Rows from block 9 of a small sound classifier, named by matrix and row number. Rows with one number belong to one channel. Each number is 128 + 32 x the weight over its row's rms, rounded and kept within 0 to 255. All counts start at 0. After the name is the row's rms in percent of the matrix's.
After each channel's rows are labels from the 100 clips, of 14848, where the channel reaches its highest value: "top examples" is what is common among them. Only what is clearly more common there than usual is listed. The data: struck, bounced, scraped and rolled objects made by modal synthesis. In brackets: how many of the 100.
# convs0: first width-5 conv (model.blocks.9.convs.0.weight, 208x208x5, each kernel summed), inputs 156-207
# convs1: second width-5 conv (model.blocks.9.convs.1.weight, 208x208x5, transposed, each kernel summed), outputs 156-207

convs0.42 082 [151 131 162 113  98 198  91 101 158 108 139 145 107  41 130 141 186 118 150 135 205 126 123  92 171 139  63 105 123 135  89 123 151 154  63 193 139 154 110  71 145 150 188  72  97 142 157 163 150 153 110 112]
convs1.42 081 [ 80 159 183 155  96 154 121 110  51 115 103 104 177 105  99 166 238 130 141 136 127 134 178  22 101  94  89  70  92 128 105 175 132 111 148  96 100 136 138 102 114 163  96 149  71 122 105 116 118  84 142 173]
top examples: reverberation (81); text has "room" (81); text has "reverberant" (81); repeated hits (71)

convs0.89 108 [176  85 121 152 174 144 111  91  74 101 135 131  82 123 156 138 154 123 137  80  93 142 154  80  92 118 116 111  98 135 177 133 148 130 186 174 155 162 132 142 110 136 163 104 105 138 122 135 124 115 179 139]
convs1.89 107 [ 88 139 139 129 225 130 117 169 140 113 130 117 155 116  51 130 105 171 160 113 188 215 138 148 128  81 193 154 149 122 142 105 121 134 131 160 118 152 139 149 124 121 132 136 180  83 118 175 143 144 153 124]
top examples: rolling (100)

convs0.53 100 [109 147 159 133 161 139  92 152 127 102 149 135 115 181  70 172 166 103 114 154 120 173 118  44 177  88 149 109 127  88 107  90  97 113 117  89 145 142 108 111  90 145  65 160 165  96 187 105 155 139  73 101]
convs1.53 097 [176 145 107 165 197 182 153 160  97 130 106 152 103 177 109 147 125 122 155 126 181 137 141 118 105 159 113  96 114 176 112 112 109 145 125 161 115 140 113  87 140 164 108 158 175  92  97 127 127 142 143 159]
top examples: rolling (100)

convs0.115 111 [123  97 157 132 183 153 131 147  49 100 167  84  94 149 152 108 162 101 116 129 101  64 117 167  92 107 179 170  64 148 119  94 111 133  80 137 128  52 139 120  90 187 127 138 100 141 121 145 114 135 114 153]
convs1.115 101 [190  98 104 130 132 132 111 164 166 144 151 144 161  74 137  75  86 122 211 144 179 198  57 126 117  96 132 163  95 171 130 186 126  91 144 106 165 148 137 169 134 131 158 179 187  96 108 144  97  71 136  79]
top examples: reverberation (51); text has "room" (51); text has "reverberant" (51); clipping (28)

convs0.17 101 [157  92 102  99  97 112 125 134 134 121 148 108 106 146 176 144 118  91 141 144 119 112  94 138 100 171 105  64 120 132 144 182 192 133 119 161 100 165 106 182  82 105 121 117  99 124 113 129 109  82 120 202]
convs1.17 098 [167 133 148 161 102 112 170  75  68 124 134 113  97 121 175 147 108 174 108 108 147  93  85 178 104 118 135 183 129 132  90 157 145 129 181 129  93 113 177  85 169 164 124 172 147 115 103 107 117 170 105 122]
top examples: one hit (74); steel-like damping (43)

convs0.18 090 [170 151 123  90 107 153  80 167 176 141 181 130 107 151  62 100 106  77 106 106 218 158 115 182 146 148 146 137 140 116 171 103 103  63 119 156 128 111 100 107 151 119 141 100 108 166 161 119 154 115  72 106]
convs1.18 097 [108 160 180  50 157 149 122 101  99  99 122  81  76 160 125 153 168 178 184 115 117  93  86 105 112  79 151 100 114 149 129 109 126 132 113 153 128 172 168 102  81 100 112 125 109 121 136 147 133  95  83  89]
top examples: rolling (58); scraping (42)

convs0.87 113 [133  60 138 145  98 165 140 110 145  99 172 152 120 129 134 122 114  97 137 101 136 149 155 134  92 153  61 109  90 104  97  50 144 141 120 107 107  96 117 115 136 137 158 164  84 212  96 183 138 107 142 125]
convs1.87 120 [164 197 119 150 129 127 101 107 135 112  99 212 132 156 114  87 152 119 180 155  70 122 161 108 106 149  94 116 162 171 122  87 175 127 110 140 138 171  83  81 122 129 106 163 131 115 103 101 110 120 141 124]
top examples: reverberation (62); text has "room" (62); text has "reverberant" (62); bouncing (61)

convs0.60 098 [114 124 123 129 174 109 106 151 152 114 127 128 141  44 128  85 115 187 107 148 138  79 124 145  95  99  91 188 127 101 115 120 165 160 155 139 132 123 127 106  63 146 158 143 153  69 141 166  65 123 156 111]
convs1.60 100 [160 104  71 131 124 149 116 130 106 158  81 199  58  48  81 109 157  84  88 115 113  90 144  90 101  99 165 124 131 151 121 121 132 101 129 143 132  82 124 145 110  94 155  75 167  82 120  84 116 147 182 194]
top examples: scraping (88)

convs0.84 097 [ 92  69 142 147 210 134 179 122 135  92 109  56 110 114 149 124 140 113  60 153 152  93 107 229 184 137 103 116 134 148 139 161 115 114 114 173 121 131 176 154 102  89 101 137  66 171 150 121 144 164 120 157]
convs1.84 088 [122 209  95  88 102 125 155  96 151 135 146  96 109 184 201 145 162  81 145  81 165 194 162 195 102  63 126 161 106 128 150 101 133 127 164 124 163 130 146 165 141 206 132 148 155  89 174 160 118 151 129 114]
top examples: rolling (56)

convs0.3 104 [ 82  68 134 108 140 130  48 195  86 153 102 142 182 143 112 164 107 102 123  90 152 153 160 139  97 125 175 144 130 152 184 146  92  50 121 192 189 144 172 151 120 113 146 145 207  96 161  93 132 134 139 111]
convs1.3 094 [139 138  39  96 155 148 109 146  79 135 144 152  96 147 104 121 134  99 159  76 144 106  86 147  89  54 169 157 114 143 100 125 101 121  94 188  90 103 182  76 118 156 131  52  78 134  75 146  96 123  88 144]
top examples: rolling (99)

convs0.58 092 [117 147 124  75 131 213 156  60  92 134 105  78  72 170 140 127 125 145 112 172 159  79 106 187  55 133 113 135 152 110 156 125  81 135 122 181 107 109 187 141 187  79 140  88 130  96 102 160 127 185 231 170]
convs1.58 092 [129 114 106 126 163  95  98 129 162  95 110 174  80 149 103 125 132 166 157 150 116  90 172 149 140 134 115 111 114  55 111 136 150  84 126 128  66  93  57 131 100 146 111  86 109 137 102  82 202  58  90  86]
top examples: rolling (93)

convs0.135 101 [ 37  95  83  87  99 104 128 123 153 128  96 141  78 180 123 178 110 132  93  96 174 130  96 147  63  91 103 142 102  96  79 170  99 220  65 136 102 121 106  90 108  87 163 193 163 134 119 112  93 147 129 111]
convs1.135 097 [104 183 108  74  88  79 107 178 145 145 127 141 123 104 162 138 101 121 138 148 140  87 175 111 141 178 138 184 198 176 126 127 135 128 108 137 138 178  98 159 164 154 147 106 152 206 153 111 106 161 157  64]
top examples: scraping (55)

convs0.162 104 [106 128 123 184  82  73 129 134 140 144 164 143 141 111 122 108  63 108 158 132  91 158 194  54 140 131  85  95  84 125 157 113 102 167 120 124 123 103 124 150 113 115 152 140  72 177 106 125 130 117 102 102]
convs1.162 093 [132  51 104 105 154 131 179 115 133 165 137 238 132 140 211 160  83 132 126 133 160 114  81 134 154 181 157  60 129 108 119 178 165 131 144 136 164  71 175 169 140 132 133 168 138 145 161 161 177 115 134 156]
top examples: scraping (75)

convs0.90 093 [120 153 173 146 183 137 114 143  90 118 129 118 121 154 135 198 162  90 121 104 125 175  82 186 142 144 105 103 101 111 155 123 129 153 157  97 124 180  98 153  82 154 169  88 123  85 127 182  97  88 105 167]
convs1.90 091 [131  88  77  95  78 150 130 157  95 135  86 183 138 105  72 148 146 141 103  90 161 125 152 150 124 134 138  74  44 101 140  99  75 122 160 170 146 115 203 121 154 138  81 101  97  95 146 118 165 131 127 118]
top examples: rolling (94)

convs0.37 106 [143  96 128  70 122 146  73 134 110 133 151 118 122 185 143 140 137 101 174 114  75 173 168 127  82  57 112 151 179 185 120 126 127 117  88 117 170 146 127 134 153 127 107  60 122 180  50 106 129 136 147 132]
convs1.37 109 [162 155  75 209 108 140 168 132 124 151 109 133 100 118 103  74  89  41 174 171 134 164  91  84 156 156 116  85  87 142 150 137  91 158 137 152 107 138 166  91 109 150 123 133 157 152 103  88  90 165 160 141]
top examples: one hit (57); reverberation (56); text has "reverberant" (56)

convs0.187 088 [154 169 110 135 121 164 167 175 139 157 163 107  92 165  91 174 114 168 130 102 126 139  88 144 100 126 188 139 134 111  87 106 120  86 133 112 109  68  98 192 105 147 130 183 130 122 168 103 102 124  83  74]
convs1.187 096 [103 101 122  77  76 143  99 125 113 141 115 124 175 154  92 148 174 169 100  97 144 112 104 120  83 114  95  70  97 146  94 148 134 135 152 154  93 109 169 142  88 120 115  35 126  45 127  87 141  74 149 169]
top examples: scraping (80)

convs0.205 099 [112 115  68 110 110 117 147 107  99 104 139 143 160 115 134 129 128  70 142 105 147 110 108 201  88  94 120 115 100 103 137 162 142 133 134 162 135 126  82 147 124 122 124  57  35 160 137 127 107 134 105 106]
convs1.205 099 [131 178 139  59 118 106  95 120 151  89 131 176 148 119 119 129 104 125 102 150 102  50 119  83  81 144 141 161 164 162  78 117  91 121 149 107 131 106 147 209 146 125 126 135 158 133 146 135 119 131 126  98]
top examples: repeated hits (73); reverberation (71); text has "reverberant" (71)

convs0.126 105 [131 124 125 124 121 110 117 124 166 106 157 142 122  94  72  89 142 129 161  78 129 192 152 149 113 140 106 123 157 112  94 117 155  89 151 150  83 179 145  66  96 148 168 125  83 103 134 118 168  96 136 148]
convs1.126 104 [134 177 140  53 165 113  59 187 170 134 112  77 129 165 148 157 126 152  83 144 122  95 106 145 123  83 119  93 103 169 155  87 153 142  83 134 123 146 120 113 166 136  82 126 158 142 134 161 136  89 110 160]
top examples: rolling (62)

convs0.204 101 [137  87 139 113  86  89 100  81 142 146 103 123 150 161 139 154 115 144 157 154 174  92 151  98 102 143  63 112  98 116 102 135 136 145  49 124 124 126  83 132  89 147 158 153 119 144 149  72  70 127  77 138]
convs1.204 100 [147 115 132 150 197  69 137 131 138 148 112 168 118 133 137 154 118  89 151 120  63 151 159 140 131 134 118 143 168 146 160 158 134 114 189 132 122 125 154 215 153 118 124 171  77 167  97 145 131  86 199 125]
top examples: scraping (100)

convs0.93 088 [142 129 149 115 119 139 164 110 158 186 153  96 187 127 129 172 106 194 127  75  96  94  98 115  56  93  93  97 185 161 167 169 135  98 139 181 126 106 126  83 122 134 157 119 151 130 143  72 128 130 174 187]
convs1.93 096 [105 153 139  89 154 170 148 138 156 123 109 125 107  39  75 154 122 144 102 138 126  71 135 116 132 133 134 176 118 142  87 145 135 120 170 128 145 132 109 134 140 143 150 117 170 185 132 138 151 116 185  97]
top examples: reverberation (83); text has "room" (83); text has "reverberant" (83); action: bouncing (47)

convs0.8 104 [131  96 160 116 155  86 156 123 120 135 122 113 133 115 134 100 147 227 134  91 119  71 124 168  62 134 112 125  93 174 130 160 144 132 133 161 117 159  51 156 127 105 114 129 147 160 113 135 107 134 139 176]
convs1.8 098 [ 79 130 138  86 112  87  56 146 161 153 173 143 107  97 155 147 140 127 104  58  99 162  90 159 152 131 101 159 164 143 101 113 149 165  97 117 126 119  76 131 140 186 121 128 194  60 100  68 141 122 209 119]
top examples: scraping (51); clipping (46); text has "clipped" (46); steel-like damping (40)

convs0.154 108 [120  66 117 140 123  93 156 143 119  72 106  97 118  83 103  56  96 126 140 127  65 174 106  94 159 144 112 104 134  81  92 119 129 144 135  66 101  72 136 119 174 133 148 117 117 165  85 159  81 101  70  84]
convs1.154 098 [211 195 107  90 207 134 155 113 134  88 162  68 168 180 113 150 156 132 121 124  99 154 113 160  66 124 148 120  81 144 119 113 188 108 109 187 134 158  53 114 109 147 118 101 128 162 162 142 159 133 127 143]
top examples: one hit (63)

convs0.61 101 [167  72  95 119 107  93 125 123 139  78 104 136 138 105 179 103  97  90 188  99  70 134 112 104 133 153  58 117  95 121 139 123 149  77 188 105 136 128 140 151 151 117 144 128  89  89  98 156  82 161 162  90]
convs1.61 096 [127 199 129 182  94 122 181 163 123  95 119 165 166 180  74 118 128  73 139 177 177 171  90 169  98 107 106 142  98 143 126 123 103 129 192 132 145 132  96 111 145 145 175  83 127 113 154 100 113  44 132 147]
top examples: one hit (49)

convs0.59 101 [123 157 143 181 147  94 153 161 106 127  82 155 130 115 171 143 112 143 126 141 193  96 162 123  81 127 125 115 109 102 119 125 138 117 171 200 152 114  87 126 163 105 126 113  80 151 139 114 150 107 136 125]
convs1.59 095 [ 92 134 129 160 165  87  81 172 188 112 157 165 149  99  99 148 142  69 131 138 147 145  80 111 117 116  89 136 135 162 173 178  89 133 128  89 142 126 147 127 107 126 149  98 132 108 168 171 113  96 115 110]
top examples: rolling (99)

convs0.151 088 [139 115 149 111 179  97 121  56 177 107  91  82 120 151 104 140 134  66  73 142 125 153 120  86 144 135 139 161 161 101  88 153 101 118 145 140  87 103 102 134 138  55 127 173 174  93 128 133 126 155 123 112]
convs1.151 072 [195 124 157 113 161 121 169 122 122 109 130 114 168  55 154 120 143 135 140 140 118 134 133 149 138 109  92 120 105  77 105 134 179 202 104 127  76  99 121 122 187 148 123 148 101 165 171  84 159 123 147 122]
top examples: reverberation (58); text has "room" (58); text has "reverberant" (58); repeated hits (46)

convs0.46 094 [115 146 140 118 130  98 182 144 133 174 150  59 116  85 109 120  99 197 107 128 133  80 118 163 122 159 127 153 114 137 166 189 132 172 126 130 119  90 172 179 134 131 140 173 108  90  86 185 100 121 224 123]
convs1.46 098 [120 136 121 154 134  63  75 143 103  24 139 124 109 131 127 112 155 110 170 103  84 180 119  91 121 106 129 158  95 162 113 142 152  95  89  95 112 112  95 165 126 151 118 123  93 126 113 109 142  76 177 157]
top examples: repeated hits (45)

convs0.140 088 [106 131 132 170 131 108 171  92  86 112 185 171  89 165 112 148 136 149 170 136 136 125 137 164 164  95 115 156 159 106 116  87 187  99 140 157  73 104 108 127 162 109 146 129 126 131 154 114 160 117 145 130]
convs1.140 094 [146 142 126 142 170 145 112 131 147 114 169 157 170 157  88 180 162 136 118 110 154 217 207  97 140  94 146  82  84 145  96 228  64 151 138 125 115 140 142  86 119 115  67 128 112 134 109 171 137 163 122 112]
top examples: scraping (81)

convs0.34 108 [122 131 155 101 131 115 133 130 172  88 104 105 149 220 179 140 189 138 156 145 133 109  98  89 108 153 100 116  95 122 132 142 181 110 149  80 176 133 223 173 120 185 123 159 145 150 191 158 151 126 154 117]
convs1.34 098 [164 172 132 200 129 119 154 106  94 102 174 142 105 192 146 165 132 156 128 132 137 185 139 181  79 178 113 155 109 115 118 135  85 145 120 104 123  72 115 179 126  98 116 116 102  93 143 143  66 166  60 134]
top examples: one hit (91); glass-like damping (36)

convs0.190 095 [123 108 105 159 183 160 157 137  74 110 144 124 108 129 202 127 151 151 121 146 130 197 110  24 198 145 216  75  95 174 167  95 136 102 192 151 121 112 135 138 111 138 164 129  83 207 134  93 111 101 135 144]
convs1.190 102 [155 158  99 152 150 169 196 147  80 168 125 191 156  57 127 129 178 154 149 118 204 112 104 122  89 121  94 125 142  72 182  99 106 155  99 154 109 103 144 138 120  90 102 165 180  74 128 184 146  92 146  90]
top examples: rolling (100)

convs0.111 112 [131  76 174 127 114 118 121 166  91 115 145 135  71 147  69  60 159 128  93  84 131 107 117  99 106 124 100 177 150 148  74 152 178  90 136 145 149  91 193 127 151 165 175 112  97 164 208 177  64 128 153 115]
convs1.111 104 [123  96 131  97 128  81 106 145 172 129 113  56 220 102 187  82 113 115 133 165 164 110 130 104 197  97 138  96 121 159 131 139 120 110 135 178 156 140 131 135  99 105 170 109 120 144  91 169 166  47  90 130]
top examples: scraping (85); wood-like damping (36)

convs0.178 089 [135  70  50 139 133 128 144 142 133 137 137 178  91  96 100 151 151 112  92 107 118 103 169 139 114 139  81 122  88 116  98 112 114 120 194 121 109 161 110 205  83 127 118 116  60 115 151 118 116 110 154 109]
convs1.178 093 [187 110  56 150  89 116 164 170 142 112 115 168 138 168 113  97  81 106 136 192 174 154 113 144  93  95 132  70 116 104 107 202 149  47 130 124 145 118 148 182 115  94  95 132  92  59 108 132 126 120 185 108]
top examples: rolling (65); reverberation (53); text has "room" (53); text has "reverberant" (53)

convs0.57 093 [100 168 118 138 154 181  58  67 114  84 119 141 113 157  87  83 117 104 114 156 122 169 199 190 126 191 150 136 103 128 149 107 111 178  80 113 130 177 172  81  66 128 108 116 149  74 139 192 161 128 100 147]
convs1.57 099 [119 116  66 165  75 128 115  79 189  92 123 140 136  85 161 176 118 107 142 157 140 128 103 197 130  85 138 131 121 112 123 135 169 158 178 137 142 111 107 122 138 104 171  58 142  79 119  90  67 185 132 166]
top examples: scraping (91)

convs0.110 105 [192  98 112 198 137 140 138 165 121 103 166 106 151 182 169 133 110 131 147 132  86 122 178 161  66 143  46 102  74 132 165 127 127  88 162  63 177 153 166 134 139 141 124 158  97 141 119 120 106 123 112 145]
convs1.110 126 [212 174 111 159 126  79 165 149  83  84 130 149 123 153 144 116 105 146 112 143 138 138 131 149 124 136 113 120 163  98 126 143 125 101 165 117 157 109 104  81 151  93  69  81 123 104 113 119  99 135  92 113]
top examples: rolling (83)

convs0.23 100 [146 113 173 106 178  93  88 180 130 139 110  99 128  70 159 143  85 115  50 153 105 139 124  75 100 103  84 114 132 149 139 106 144 142 164 129 141 131 121 184 157 132 154 156  70 128 131 138 117  92 156 118]
convs1.23 089 [151 156 132 114 134 106 156 172 156 132  98 132 162 116  66  57 148  76  69 169 122 113 156  81 115 143 142 147 118 125 108 113 150  89 151 181 129 129 104 111  99 121 132 117 121 106 118  77 152 163 135  67]
top examples: reverberation (55); text has "room" (55); text has "reverberant" (55); clipping (25)

convs0.72 088 [116 108 164 129 154 175 131 127 138 166 150 126 144 133 137 178 100 164 117 146 135 141 134 153  88 116 128  99 121 227 151 145 149  50 154 173 195 149 138  97 179 163  90 155 110 145 189  89 138  84 139 104]
convs1.72 088 [123 150  89 137 117  93 152 142 112 118  95 157  96 104 124 174 188 139 134 116 116 145 154 106 150 127 104 119 172 133 165 112  96 149 184 145  88 103 122  97 149  96  96  77 156 134 141 172 197 123 103  85]
top examples: reverberation (68); text has "room" (68); text has "reverberant" (68); repeated hits (58)